From a checkpoint of a small masked image model: decoder width 128, 8.9 epochs.
Rows from block 0 of the decoder, named by matrix and row number. Each number is 200 + 40 x the weight over its row's rms, rounded and kept within 0 to 999. All counts start at 0. After the name is the row's rms in percent of the matrix's.
# proj: attention output (decoder.0.attn.proj.weight, 128x128), inputs 0-63
proj.7,094,220,237,128,172,162,163,155,222,185,206,229,253,143,170,203,253,214,161,156,187,220,222,190,157,199,188,182,149,147,202,191,235,200,211,212,190,234,140,181,184,228,141,249,221,183,234,190,178,274,229,169,197,171,148,167,226,134,254,133,197,160,180,167,257
proj.8,105,140,248,228,168,155,216,151,160,216,206,129,151,213,224,196,220,255,215,240,223,225,250,168,136,147,146,167,220,240,215,167,210,202,181,232,225,196,196,229,240,170,174,175,280,247,152,229,247,185,128,235,141,179,247,213,182,250,145,263,188,263,217,103,165
proj.9,084,217,226,168,128,272,198,271,204,219,205,182,198,151,196,242,204,250,257,234,230,214,168,141,207,158,189,150,131,206,138,237,233,170,163,224,237,140,214,222,175,167,245,187,157,188,177,236,177,254,180,248,218,212,236,179,183,192,142,181,157,168,180,198,224
proj.10,100,175,178,255,222,178,255,139,225,190,184,163,190,224,211,254,220,147,169,253,260,203,209,274,215,248,195,250,267,189,233,230,221,249,182,151,235,260,194,202,174,226,242,209,155,157,175,239,201,241,195,163,232,270,186,135,232,200,262,266,210,151,267,234,161
proj.11,101,141,174,197,208,168,186,163,177,191,151,185,128,275,285,212,246,198,225,185,242,211,169,157,208,181,239,189,260,244,150,194,168,229,205,198,246,195,248,270,206,175,236,151,130,219,256,196,194,173,167,180,228,220,187,228,243,229,138,247,268,170,187,219,221
proj.12,099,141,139,185,203,168,220,114,271,201,250,253,204,221,263,175,216,174,151,162,228,209,173,182,191,230,206,178,217,160,211,211,178,239,148,195,179,245,187,160,197,248,214,216,112,162,241,206,190,189,177,175,269,280,250,156,220,178,165,255,242,253,273,222,204
proj.13,091,179,181,220,193,147,230,155,159,173,246,148,160,185,184,178,191,252,207,159,191,193,263,208,170,168,180,225,224,249,192,180,194,214,181,210,223,184,208,230,179,194,148,221,218,162,172,146,188,148,156,180,237,219,262,225,191,220,185,256,191,212,217,244,183
proj.14,079,193,211,231,122,199,250,157,169,184,235,193,190,179,160,169,190,242,224,177,132,136,196,237,202,209,238,183,247,213,212,201,258,153,229,259,247,144,237,216,173,124,221,179,213,262,254,218,235,201,160,201,223,142,156,191,175,184,265,236,270,201,232,209,171
proj.15,093,175,162,215,147,220,190,205,287,221,231,157,265,123,150,278,154,212,181,241,177,230,117,199,237,191,138,162,203,193,168,179,244,211,215,261,221,247,233,230,244,249,184,187,231,207,135,161,240,117,187,121,219,253,232,248,175,223,112,231,154,223,163,132,98
proj.16,078,184,194,147,164,164,223,207,280,159,170,205,273,186,152,258,248,188,176,148,148,209,243,194,223,252,270,178,149,161,198,234,192,147,244,156,147,261,139,157,146,213,169,190,212,253,159,157,185,201,254,237,214,176,169,208,227,224,196,206,184,240,249,217,281
proj.17,081,221,173,179,211,187,272,99,209,180,130,217,175,261,250,198,152,211,197,131,209,169,228,143,249,270,168,215,219,137,185,155,254,209,198,279,147,232,254,185,148,225,179,160,167,219,250,223,178,125,138,140,212,245,205,219,217,255,195,217,232,185,228,185,141
proj.18,075,224,224,173,178,292,248,233,220,158,230,209,203,218,152,243,185,226,239,109,189,146,202,165,228,194,282,217,224,169,235,259,215,181,213,191,141,133,207,208,180,227,191,172,170,140,246,181,257,169,248,202,231,185,206,286,194,175,175,97,179,198,204,171,249
proj.19,075,216,158,175,191,130,185,183,162,189,236,264,250,172,168,194,191,149,179,160,257,214,239,165,200,114,229,259,142,197,226,197,204,193,190,164,168,285,151,167,199,284,161,139,191,123,189,197,163,268,183,239,198,190,190,164,188,162,176,141,153,235,140,219,135
proj.20,095,157,178,226,129,204,212,229,165,187,158,118,201,216,153,283,178,182,238,238,157,255,190,120,174,235,194,206,200,195,293,116,243,226,146,181,211,185,182,162,171,152,203,225,248,248,149,204,265,234,173,205,152,197,154,197,186,179,193,257,167,176,203,154,160
proj.21,110,183,223,176,216,252,217,237,217,205,128,181,226,210,216,200,183,220,203,235,198,229,180,194,212,230,239,167,177,173,209,221,208,214,155,244,221,142,299,237,233,161,214,175,184,242,245,229,143,135,136,150,193,217,187,245,218,280,157,178,207,148,212,248,243
proj.22,104,178,203,186,200,213,182,232,195,256,228,202,231,162,147,214,153,275,159,241,147,188,203,208,266,220,213,154,185,175,199,154,165,164,135,311,179,204,238,202,243,211,135,171,170,254,223,222,174,172,195,127,161,185,220,274,207,181,173,148,162,196,224,205,163
proj.23,112,180,229,215,196,221,201,246,153,159,163,193,192,215,206,195,211,185,238,177,152,173,189,95,159,205,188,172,192,238,235,133,170,174,214,244,148,172,215,224,243,168,258,181,184,212,199,164,229,208,224,222,205,163,200,247,174,209,159,197,253,215,176,128,172
proj.24,076,163,252,159,232,194,155,196,178,256,243,240,211,248,137,190,177,207,183,160,228,259,272,213,247,218,211,166,186,142,193,170,214,146,195,176,222,183,195,206,204,196,181,164,174,166,189,229,234,157,245,196,138,167,208,227,180,142,237,150,229,213,112,187,216
proj.25,130,188,142,194,251,171,183,175,210,284,230,181,242,160,151,179,212,260,152,233,217,239,227,208,255,181,157,207,159,198,206,174,211,159,210,263,219,236,183,198,273,235,117,209,189,247,141,202,216,215,145,134,201,176,206,179,234,237,171,220,141,245,158,217,180
proj.26,085,215,196,227,141,213,248,169,220,177,182,155,226,191,127,242,190,236,175,158,204,223,173,119,189,240,247,219,217,144,341,144,252,222,139,235,191,167,236,220,247,205,186,169,238,246,166,253,252,186,157,162,194,113,234,196,147,242,229,187,196,202,160,148,219
proj.27,072,264,238,254,206,256,229,198,225,110,229,227,176,220,218,149,155,122,199,218,267,202,242,240,168,168,216,248,193,201,177,293,208,243,229,153,161,178,191,166,98,138,230,272,214,212,262,219,262,184,161,215,188,169,225,185,155,220,169,258,157,185,215,255,210
proj.28,097,185,262,263,154,218,213,191,86,127,191,158,146,262,209,236,276,212,216,144,212,220,206,214,151,220,190,215,229,247,206,103,243,216,159,201,66,169,219,265,165,147,281,192,196,139,237,222,262,195,186,215,155,173,195,244,206,243,194,229,239,212,239,97,204
proj.29,107,209,195,235,137,200,210,146,125,160,241,155,184,204,227,212,165,178,212,160,234,239,247,115,155,215,232,218,243,213,210,138,190,218,138,210,207,213,182,290,224,135,241,161,226,194,192,198,245,155,150,169,141,197,235,224,245,220,164,283,161,232,194,141,127
proj.30,096,217,228,226,209,241,194,260,235,126,172,198,170,249,199,179,175,216,263,208,172,226,220,185,177,294,205,184,233,220,222,158,229,204,152,177,241,149,282,174,198,151,275,250,174,160,229,223,223,152,222,192,182,261,159,245,176,191,139,184,241,166,266,170,207
proj.31,080,171,151,262,246,106,150,191,274,166,185,204,237,247,224,123,272,222,212,224,250,244,225,225,247,252,137,255,158,144,167,206,235,226,161,225,268,284,152,236,147,198,186,220,231,178,167,211,175,229,192,135,225,265,187,200,280,166,168,172,202,204,202,185,134
proj.32,110,194,195,137,193,246,156,221,225,202,224,163,201,132,176,197,167,196,245,176,196,220,250,136,220,153,223,221,155,167,219,204,160,171,188,150,208,218,136,176,241,219,190,179,186,177,169,216,207,205,235,226,150,191,153,190,144,200,235,120,178,220,153,202,214
proj.33,099,159,231,240,215,108,134,189,168,213,244,216,227,180,225,227,243,168,160,186,183,184,165,183,207,208,224,214,222,178,234,166,192,247,210,168,159,264,129,212,177,210,196,171,195,224,179,223,269,247,208,213,211,214,214,195,208,131,261,215,201,202,152,152,225
proj.34,130,156,142,198,214,191,212,169,232,270,231,210,224,167,220,152,234,215,176,181,190,278,255,225,196,165,222,178,203,211,174,184,166,207,183,232,218,225,208,192,225,238,161,221,226,202,170,162,235,151,142,151,200,188,237,227,207,252,151,248,157,182,222,225,145
proj.35,115,277,210,145,236,223,129,210,166,139,157,210,196,209,173,137,170,132,232,269,176,137,234,188,199,165,193,248,227,250,154,235,168,193,248,178,226,193,144,188,148,181,226,179,194,187,181,226,150,238,269,223,164,192,134,154,185,134,199,140,191,145,140,244,253
proj.36,096,169,237,215,195,228,272,205,124,188,178,168,228,231,258,223,216,212,205,264,178,192,208,176,227,252,135,171,187,291,220,191,220,264,136,244,236,168,212,231,195,178,255,178,267,172,163,172,196,200,146,225,201,229,200,226,176,270,148,217,156,179,268,153,146
proj.37,114,187,225,212,221,257,242,244,231,178,192,217,204,188,218,185,176,193,244,214,199,189,162,247,198,222,209,157,175,225,178,225,266,170,218,202,207,186,219,179,191,161,176,199,241,234,186,229,189,221,195,203,209,234,197,195,153,212,179,185,237,160,257,190,185
proj.38,092,284,254,194,151,205,182,238,230,191,214,210,141,211,227,194,179,189,258,192,223,204,222,228,201,224,156,217,162,175,210,222,190,164,246,100,167,209,174,220,182,244,260,161,208,164,237,137,175,212,291,236,176,142,249,205,201,163,195,134,192,241,184,171,197
proj.39,132,206,188,189,226,220,243,242,200,191,206,213,197,203,214,219,142,182,221,167,199,224,255,200,269,265,205,213,203,193,223,165,177,194,144,234,151,156,280,228,170,145,196,177,212,183,211,164,220,181,175,212,236,202,202,214,163,229,178,176,197,260,194,168,184
proj.40,092,214,202,247,157,194,268,148,149,144,204,244,242,236,192,188,162,213,217,200,159,154,191,182,216,213,189,199,223,221,206,184,220,240,189,258,200,175,276,179,212,206,256,215,248,210,235,177,199,191,146,157,251,235,189,262,213,175,181,203,179,205,288,160,174
proj.41,122,173,181,258,196,127,263,111,195,185,191,186,177,250,243,181,218,206,160,213,267,225,177,249,214,223,178,211,261,217,194,247,184,222,205,250,195,233,209,204,200,237,184,200,159,217,237,172,222,179,125,165,183,261,227,214,216,214,171,309,192,193,235,235,116
proj.42,099,199,153,219,271,229,159,194,312,162,181,256,223,214,176,167,254,189,165,195,244,176,205,294,218,180,198,225,168,135,125,245,172,208,229,170,241,246,202,137,200,253,175,238,137,189,202,209,160,139,220,199,185,190,227,203,257,191,214,154,229,140,188,317,197
proj.43,089,162,204,195,234,226,170,200,218,259,208,215,232,259,197,206,178,158,144,204,164,163,198,230,204,158,171,154,214,242,209,198,159,248,168,232,197,241,229,153,229,253,212,171,155,183,203,162,137,172,199,200,196,194,209,215,201,236,207,181,144,170,240,251,152
proj.44,087,231,183,147,237,235,236,169,240,201,183,272,238,203,163,211,161,181,156,169,216,173,208,214,238,239,177,169,258,116,172,263,166,199,179,246,142,228,197,174,132,160,155,219,138,202,293,173,194,142,227,203,234,211,155,210,153,217,178,228,223,202,221,203,164
proj.45,144,191,197,154,259,273,252,253,257,175,140,171,196,224,213,181,113,219,217,191,161,238,206,154,218,258,154,145,208,163,151,222,170,211,113,272,227,105,293,187,202,109,206,178,195,234,254,247,210,175,191,179,261,188,200,287,115,219,183,189,242,198,205,263,228
proj.46,090,251,210,185,221,196,202,225,137,197,236,218,168,195,188,183,227,219,206,168,260,201,190,186,176,244,256,217,206,190,213,118,217,236,173,138,181,279,173,163,165,198,243,189,217,160,268,193,191,222,264,186,227,189,185,137,166,151,216,204,263,260,240,205,264
proj.47,098,200,173,193,241,163,198,181,248,154,164,248,162,210,188,170,177,160,187,230,257,147,235,319,230,245,213,266,225,232,107,245,250,199,171,113,217,202,142,230,120,209,246,209,172,128,191,177,56,210,197,176,238,244,202,197,184,169,263,203,197,147,218,308,148
proj.48,089,248,254,210,206,273,198,210,152,144,155,177,197,216,252,163,203,231,172,187,159,243,178,254,198,231,164,144,163,224,148,193,199,229,183,241,176,117,273,232,228,146,242,223,256,223,222,184,225,161,155,177,243,246,215,243,162,242,159,223,239,229,186,210,188
proj.49,119,205,255,216,266,176,196,195,128,250,230,133,162,195,161,175,187,246,226,274,181,260,201,109,192,174,177,234,167,261,280,124,177,221,150,156,209,204,250,233,255,154,256,172,247,243,163,192,329,223,184,243,188,159,191,169,172,231,196,272,149,231,195,174,197
proj.50,124,196,181,239,184,167,192,124,280,200,199,252,183,229,257,208,209,160,184,161,261,158,161,245,236,214,191,246,263,203,126,301,166,209,235,218,233,247,189,189,132,184,173,263,106,180,209,233,117,158,226,138,242,242,193,136,215,178,198,237,251,184,282,303,197
proj.51,095,198,239,155,235,268,209,240,230,216,148,247,200,213,190,151,170,155,208,222,174,186,208,231,198,206,205,223,128,184,202,226,167,128,195,230,226,226,173,182,173,239,149,236,216,166,156,200,147,258,246,176,215,206,241,235,194,144,210,81,239,183,134,276,285
proj.52,088,236,311,195,215,179,155,233,179,111,224,214,174,269,250,221,220,119,180,179,200,150,197,246,177,248,211,207,255,270,145,139,230,224,203,126,153,181,202,251,196,192,275,126,234,169,183,200,195,239,199,268,155,153,191,146,180,210,187,239,240,281,161,196,201
proj.53,097,164,222,234,238,198,266,198,196,185,162,226,227,215,211,222,158,214,242,156,211,240,192,227,177,274,137,185,239,195,210,240,222,227,152,178,187,120,275,229,233,129,176,213,155,256,218,166,190,168,219,183,270,221,226,225,220,267,195,187,255,228,264,194,181
proj.54,098,186,225,226,197,200,168,222,148,142,210,200,191,233,280,259,272,189,188,174,236,130,187,175,221,218,232,296,252,206,186,216,182,257,253,175,219,209,214,196,109,197,260,206,241,120,239,189,239,163,196,250,240,174,212,162,238,158,170,219,219,188,266,176,173
proj.55,094,250,238,186,171,172,220,177,190,146,229,218,153,193,223,239,171,239,244,151,221,220,188,168,181,270,231,248,244,133,229,151,178,227,156,158,181,191,200,159,195,155,242,239,169,148,184,207,209,190,205,167,192,226,174,173,180,214,245,186,238,267,244,154,261
proj.56,085,126,170,182,190,178,171,136,265,249,266,201,191,143,231,262,257,259,167,199,206,246,175,206,117,175,174,235,176,167,171,248,213,204,191,235,272,237,172,183,196,203,115,268,242,187,209,253,144,192,149,173,215,184,232,146,158,203,189,216,227,130,169,237,136
proj.57,101,145,146,145,210,251,203,222,220,300,166,187,210,199,114,185,180,226,148,152,161,263,193,236,222,203,207,117,153,162,152,179,183,158,196,259,207,201,163,170,264,258,105,149,212,253,150,132,194,174,209,146,189,233,225,237,191,241,186,149,197,267,133,189,174
proj.58,090,225,199,173,190,286,192,292,152,199,172,194,200,176,209,179,168,167,224,173,156,147,226,167,202,232,223,228,151,229,186,188,132,188,200,199,207,141,221,238,230,206,208,156,211,239,193,193,223,252,241,225,160,209,205,185,136,213,194,171,203,235,168,149,227
proj.59,106,175,179,220,174,207,214,200,227,130,186,199,162,225,250,240,255,158,210,149,241,136,143,199,193,249,213,186,266,208,140,241,245,280,140,207,199,241,202,200,111,138,236,254,126,134,274,163,139,155,219,170,254,213,168,166,202,186,181,191,214,150,276,249,222
proj.60,139,185,170,230,183,230,214,216,195,212,188,203,159,243,211,184,197,221,175,182,174,176,189,208,209,218,172,184,241,178,167,170,211,243,216,213,204,221,212,217,174,221,187,166,183,222,199,177,248,221,161,179,204,239,245,224,194,211,199,227,231,214,247,177,201
proj.61,082,185,176,277,206,159,208,164,139,150,214,163,196,216,202,183,259,149,183,215,277,191,197,189,205,234,183,175,228,183,179,222,184,239,211,153,238,254,158,251,166,190,264,245,146,197,246,221,211,150,123,245,179,206,151,202,205,170,203,241,208,141,223,160,195
proj.62,126,201,240,267,199,169,225,209,152,179,182,213,200,257,260,232,242,140,195,209,278,185,159,183,163,278,244,262,273,218,176,215,211,257,194,191,235,235,178,246,175,196,207,228,176,183,197,193,171,180,190,252,211,252,183,128,210,206,189,272,206,216,272,211,187
proj.63,111,182,212,161,261,222,203,213,181,210,227,236,254,176,148,154,150,191,176,170,196,217,261,229,193,168,164,151,134,228,225,196,190,120,221,219,175,189,188,138,212,243,149,206,267,262,118,168,232,244,173,185,190,179,214,232,198,183,159,144,162,241,103,181,160
proj.64,081,239,172,220,138,188,215,172,179,199,238,208,195,212,206,228,256,220,158,157,195,155,180,130,214,240,220,279,247,234,230,179,254,265,217,156,222,189,138,181,169,134,261,208,266,153,147,195,274,181,144,239,148,227,160,160,243,246,184,211,158,259,222,141,231
proj.65,103,211,177,143,147,239,188,161,189,177,185,237,205,199,145,256,207,180,171,210,215,222,183,263,199,149,274,177,164,166,189,291,261,188,270,241,235,193,146,189,202,255,183,234,197,204,254,202,135,180,253,209,232,179,141,155,190,193,227,111,212,175,220,250,266
proj.66,100,233,147,144,183,186,171,185,231,189,245,179,239,209,233,192,241,204,170,231,222,143,192,244,219,221,221,208,201,132,218,229,218,135,216,182,264,239,189,185,170,207,173,232,200,145,250,193,122,211,197,177,203,226,150,196,160,152,228,141,179,132,185,247,256
proj.67,100,207,164,200,193,260,207,224,203,184,204,181,227,155,188,208,220,269,168,223,196,181,140,229,143,251,176,165,191,203,209,292,182,215,180,192,304,160,196,153,188,180,181,312,237,225,179,253,193,161,239,188,190,198,219,224,229,263,184,187,152,143,209,292,208
proj.68,087,139,225,296,127,134,240,177,167,178,167,237,122,251,208,168,254,193,154,182,263,151,239,178,159,208,167,214,202,221,161,158,185,244,166,146,253,203,172,207,205,156,232,149,239,142,165,247,219,214,179,181,199,218,196,176,243,153,183,300,224,172,226,257,168
proj.69,082,232,167,183,138,184,258,177,237,173,198,290,182,241,191,235,140,263,213,148,168,194,168,256,228,186,216,134,247,195,145,209,204,181,146,230,166,136,286,156,218,236,233,178,221,198,241,216,160,200,245,225,204,216,181,186,206,221,230,128,216,172,214,222,164
proj.70,099,229,255,250,138,161,260,152,110,197,147,214,194,242,183,261,208,180,231,156,221,208,174,149,123,160,243,240,205,205,286,130,200,239,209,249,169,178,250,209,270,172,252,178,268,250,138,180,237,175,170,227,192,161,258,240,197,227,180,268,206,261,171,149,209
proj.71,079,217,300,221,206,232,188,193,173,154,275,225,186,224,272,181,204,168,269,225,211,174,334,247,252,185,209,276,215,200,193,124,149,276,264,202,226,172,151,232,205,141,267,164,254,167,228,208,193,229,227,243,162,184,220,220,240,115,259,272,147,200,231,194,193
proj.72,101,187,235,205,208,134,152,162,222,187,170,171,177,194,203,193,257,139,193,175,262,191,186,187,216,168,191,244,221,199,180,205,222,254,235,202,139,220,202,231,179,250,236,201,234,195,166,167,249,192,216,189,208,194,209,139,239,141,195,244,239,215,257,166,183
proj.73,095,204,137,227,194,139,161,126,240,261,198,201,250,179,191,164,233,171,211,276,182,190,161,152,221,110,240,234,188,205,209,159,225,183,242,154,240,207,157,218,199,262,142,237,218,161,138,247,158,176,168,182,180,211,250,198,243,182,204,220,191,151,116,214,213
proj.74,116,221,214,244,244,172,205,202,194,193,214,169,215,202,199,187,193,192,190,245,211,190,239,229,221,231,198,217,201,235,134,226,170,199,193,226,190,159,238,187,247,173,230,154,160,185,157,202,176,231,180,200,187,201,237,194,203,202,208,234,176,206,207,195,205
proj.75,085,173,254,254,131,141,170,195,154,232,254,224,184,206,240,238,278,201,139,168,281,156,146,215,237,97,210,209,197,259,197,213,249,213,199,183,162,297,156,244,131,227,161,189,154,187,141,191,179,253,241,187,158,200,184,147,208,206,211,257,230,261,119,166,163
proj.76,088,140,215,222,297,155,174,218,169,159,158,239,254,275,191,214,201,161,181,158,195,228,286,213,220,174,208,151,245,161,167,224,149,219,178,219,267,183,196,245,246,229,202,138,97,232,198,143,176,125,222,107,250,252,171,197,198,188,138,172,228,173,207,233,214
proj.77,113,150,159,180,245,228,192,242,221,282,214,187,228,212,134,145,132,260,219,184,157,235,185,194,193,153,214,164,138,180,170,221,178,157,194,275,222,183,219,159,257,223,136,173,222,276,178,214,194,175,188,196,192,217,207,263,227,178,174,146,149,187,190,177,176
proj.78,093,202,173,151,243,167,200,237,238,235,223,144,274,181,223,151,149,165,225,233,238,242,226,172,234,162,166,216,193,245,261,220,213,200,205,189,287,196,190,123,243,248,238,234,217,211,202,204,237,267,176,189,151,163,178,169,227,171,206,213,223,196,233,259,178
proj.79,079,262,215,226,222,262,134,257,140,243,228,237,159,245,197,135,253,230,170,174,142,234,244,228,246,143,292,217,262,165,161,259,191,178,253,155,176,218,177,172,239,202,151,185,203,148,208,128,258,143,271,192,182,221,230,167,198,193,186,124,217,246,119,224,227
proj.80,078,131,154,272,165,207,256,159,198,246,242,261,223,180,181,198,241,180,180,171,232,184,216,221,258,214,220,179,220,207,141,222,213,177,157,286,208,235,263,210,206,252,117,238,233,252,234,127,202,91,221,192,274,194,242,254,255,228,199,204,190,250,210,175,165
proj.81,087,271,212,218,191,194,139,219,175,171,181,271,146,180,197,234,214,189,229,243,238,219,192,182,181,172,285,164,162,223,257,247,238,157,204,149,172,235,218,142,171,202,252,152,237,183,162,230,169,204,242,262,150,184,176,246,147,208,227,180,191,220,162,190,183
proj.82,132,156,140,173,230,188,156,215,211,251,186,195,276,103,137,215,193,267,165,209,166,270,205,179,236,126,136,153,130,183,287,189,206,146,225,229,182,165,165,163,280,237,128,247,250,220,161,191,199,195,213,171,137,178,238,189,201,186,207,153,169,206,156,177,226
proj.83,078,241,167,158,177,151,145,257,215,182,216,155,164,131,177,188,232,207,185,182,245,161,151,143,183,177,168,215,172,183,230,247,230,139,212,164,256,244,154,208,188,216,150,186,214,203,177,183,159,183,253,257,171,215,206,158,152,212,246,177,228,209,138,234,176
proj.84,096,188,169,256,233,191,217,192,182,226,211,193,213,226,202,176,242,236,164,246,211,261,215,171,185,118,233,237,199,239,189,180,208,233,198,195,196,205,171,249,211,194,209,170,253,213,196,164,230,202,223,162,152,211,191,184,231,206,203,175,161,189,159,236,192
proj.85,093,189,242,216,118,260,259,172,200,216,155,255,156,172,173,197,150,251,250,125,141,218,223,166,224,187,207,145,216,181,231,182,138,205,190,186,136,168,246,211,180,154,247,201,164,183,190,210,199,178,217,201,195,153,254,261,221,265,161,199,173,295,217,133,213
proj.86,078,195,205,186,283,189,208,137,130,159,254,217,199,147,167,225,211,220,150,280,225,220,216,185,173,119,164,244,160,215,229,156,211,246,193,183,212,180,237,219,227,140,229,190,219,252,204,267,229,253,172,202,113,148,243,185,220,154,263,176,176,239,167,261,252
proj.87,076,240,175,165,206,177,279,265,225,166,163,158,248,187,199,154,141,233,151,224,130,174,147,131,190,248,159,154,226,221,175,261,196,240,199,225,210,121,281,222,245,163,253,251,169,263,182,200,190,194,204,213,229,212,215,280,214,218,152,201,245,219,278,199,134
proj.88,091,180,221,248,174,154,179,165,164,251,233,118,182,232,208,157,215,194,251,180,213,163,174,146,192,223,159,199,170,146,220,85,241,202,191,161,160,213,217,251,222,181,215,217,236,256,169,236,255,192,208,276,150,159,137,168,214,172,163,201,195,178,217,133,236
proj.89,113,174,206,203,216,187,175,199,208,187,193,206,210,174,185,171,198,214,223,192,177,179,237,173,170,216,200,192,228,194,237,226,159,240,158,175,183,184,225,237,196,219,222,167,203,229,228,192,188,220,181,193,205,243,211,213,223,230,223,233,218,269,215,205,173
proj.90,096,236,221,169,126,255,155,248,188,180,199,178,179,159,220,229,185,224,206,177,213,188,150,145,196,160,141,213,145,165,192,247,189,151,271,155,221,185,140,183,172,257,171,237,201,183,211,218,215,242,266,214,191,170,212,138,181,150,217,173,236,136,145,196,241
proj.91,102,240,236,138,219,254,157,260,184,183,157,203,238,157,162,158,168,230,270,198,132,180,213,149,179,164,218,163,144,208,177,164,195,138,231,193,208,135,249,209,275,184,200,175,270,271,204,224,244,190,177,181,163,210,166,241,167,218,228,114,148,181,143,176,241
proj.92,082,142,231,170,185,190,282,238,192,210,168,184,164,223,174,198,238,164,149,226,211,230,215,221,158,231,188,193,205,262,211,219,272,243,127,195,273,130,245,255,197,181,243,174,269,204,252,224,233,235,196,192,232,231,181,274,183,267,212,180,239,245,272,203,197
proj.93,120,180,195,175,228,170,148,197,233,231,195,173,235,202,206,233,180,178,185,209,237,230,173,190,179,189,166,227,179,203,242,232,199,210,232,226,201,230,135,164,171,269,167,188,191,226,203,192,207,205,189,218,200,199,215,182,246,192,179,179,207,205,200,168,227
proj.94,098,185,225,181,199,238,275,208,141,213,198,211,194,271,201,194,213,176,150,162,209,254,278,216,228,230,239,159,230,164,190,138,175,215,131,256,156,199,201,182,258,156,173,143,201,229,217,155,234,177,146,176,239,203,246,174,247,231,188,222,196,222,240,183,130
proj.95,077,255,221,234,197,249,145,202,191,171,252,223,240,205,140,183,136,239,171,138,230,254,147,230,239,173,158,206,204,223,176,216,148,177,187,136,253,178,172,186,194,193,137,186,160,176,173,130,196,215,226,272,195,114,199,247,186,259,146,241,156,133,123,166,261
proj.96,102,217,166,176,175,200,153,177,214,242,235,170,236,219,145,203,271,230,202,164,238,191,198,197,226,156,207,176,161,224,199,228,172,190,227,186,197,282,104,227,164,262,147,232,172,185,203,193,186,160,244,229,203,246,195,163,173,153,187,228,154,238,158,192,191
proj.97,095,198,220,130,257,190,193,291,153,205,198,250,152,204,191,170,160,175,263,161,173,246,273,203,208,142,186,177,149,204,198,217,183,157,248,226,120,227,146,147,247,174,195,167,209,184,179,127,241,253,251,252,143,127,130,215,220,173,268,186,178,279,145,169,227
proj.98,114,126,166,176,168,144,254,213,254,265,196,181,267,164,196,235,208,230,169,147,194,250,219,140,155,212,127,145,153,212,215,250,160,190,214,277,203,228,184,168,254,204,152,170,183,256,177,221,272,202,181,118,204,213,251,238,227,180,207,236,207,223,172,153,155
proj.99,092,184,145,166,231,205,203,237,229,215,196,142,234,199,117,173,155,202,194,230,195,186,201,200,196,176,135,136,179,116,210,184,167,188,201,194,248,224,245,145,236,173,170,170,249,163,181,207,206,224,211,220,258,153,229,231,165,198,188,223,176,210,237,220,152
proj.100,086,222,199,183,170,132,229,172,223,218,237,138,184,184,248,268,266,203,232,205,234,165,196,227,121,152,236,197,158,225,257,221,229,231,221,214,340,179,208,166,199,278,197,275,173,245,231,193,207,219,174,172,134,187,199,138,257,135,253,209,241,143,218,159,245
proj.101,095,263,267,212,184,174,157,284,210,193,222,209,200,202,220,232,238,195,235,195,189,211,237,209,161,159,230,173,168,160,178,212,159,222,274,163,188,220,166,223,143,227,253,213,171,141,233,236,225,185,217,284,231,145,198,208,213,176,187,121,212,174,195,211,280
proj.102,093,222,177,184,190,244,167,149,295,177,192,229,300,188,191,200,167,197,150,265,225,199,197,243,188,179,199,212,173,140,182,262,187,221,171,170,326,249,224,159,192,251,177,212,107,181,196,227,146,190,223,147,251,189,186,217,224,208,169,155,253,162,239,312,216
proj.103,086,164,140,209,210,163,167,119,235,188,252,239,226,192,229,188,185,210,201,249,209,152,185,208,173,173,235,249,227,119,186,192,171,227,252,142,223,199,148,215,185,253,193,206,205,153,237,214,160,226,174,217,171,220,190,164,230,167,210,204,236,188,171,192,196
proj.104,083,213,216,195,190,233,250,245,152,187,137,186,205,213,238,228,230,227,168,141,216,210,185,128,141,142,261,173,243,213,285,120,201,249,167,215,210,237,229,185,231,205,250,177,201,178,185,209,206,173,180,286,194,193,218,220,206,156,167,262,134,179,186,113,227
proj.105,102,237,239,179,149,247,170,207,170,111,197,210,224,182,243,205,211,131,244,233,226,123,137,211,202,221,183,239,220,252,202,214,219,215,174,124,200,161,239,170,129,188,220,252,203,156,240,249,219,209,208,278,181,214,162,188,187,160,206,148,251,167,250,227,198
proj.106,094,197,200,191,266,199,209,229,214,200,164,187,138,236,237,124,228,135,230,194,236,151,232,235,183,220,280,227,267,143,152,152,122,175,181,180,226,177,245,277,194,214,220,162,163,198,241,178,265,190,158,182,211,196,169,212,167,246,155,236,267,222,199,245,212
proj.107,119,232,237,180,198,179,146,173,165,152,238,195,218,200,242,233,238,150,163,189,256,187,156,165,168,195,188,235,234,202,224,200,230,213,252,181,248,242,144,197,124,178,227,187,222,166,227,199,228,211,180,213,222,171,196,174,224,182,211,196,204,141,169,199,229
proj.108,131,237,236,139,203,213,131,283,218,242,157,199,243,119,175,141,166,178,270,219,127,181,231,211,184,139,215,170,160,179,240,186,176,167,181,181,196,153,194,158,226,228,193,185,222,241,198,192,237,278,225,258,172,106,165,199,126,182,229,132,156,220,157,201,222
proj.109,080,178,133,152,185,236,200,197,198,210,210,163,204,177,201,163,257,220,204,186,200,172,123,143,133,168,192,215,187,150,203,237,219,145,162,236,252,179,247,194,178,281,137,186,237,237,229,181,256,186,195,144,226,257,201,202,172,258,217,132,219,179,263,258,222
proj.110,089,245,200,223,187,231,148,227,235,169,189,182,142,162,214,205,217,205,257,225,233,226,198,159,188,174,219,231,189,151,240,210,237,171,193,139,205,240,188,190,164,218,183,273,235,154,220,224,125,235,194,297,237,184,202,166,192,202,180,167,171,134,197,236,229
proj.111,092,240,243,180,230,185,152,247,132,188,194,142,205,139,171,212,183,220,173,203,197,242,172,221,223,148,194,186,174,277,163,207,194,178,295,198,178,242,140,224,166,257,238,138,256,189,123,196,162,271,189,250,140,210,185,180,191,194,177,209,141,208,98,194,151
proj.112,083,116,121,217,243,159,234,194,274,223,216,175,200,218,166,235,229,169,161,242,266,200,234,171,234,146,148,209,173,169,240,308,214,227,217,209,219,258,148,158,212,225,159,291,172,221,152,159,204,224,234,156,186,275,178,182,242,179,260,241,189,122,218,253,214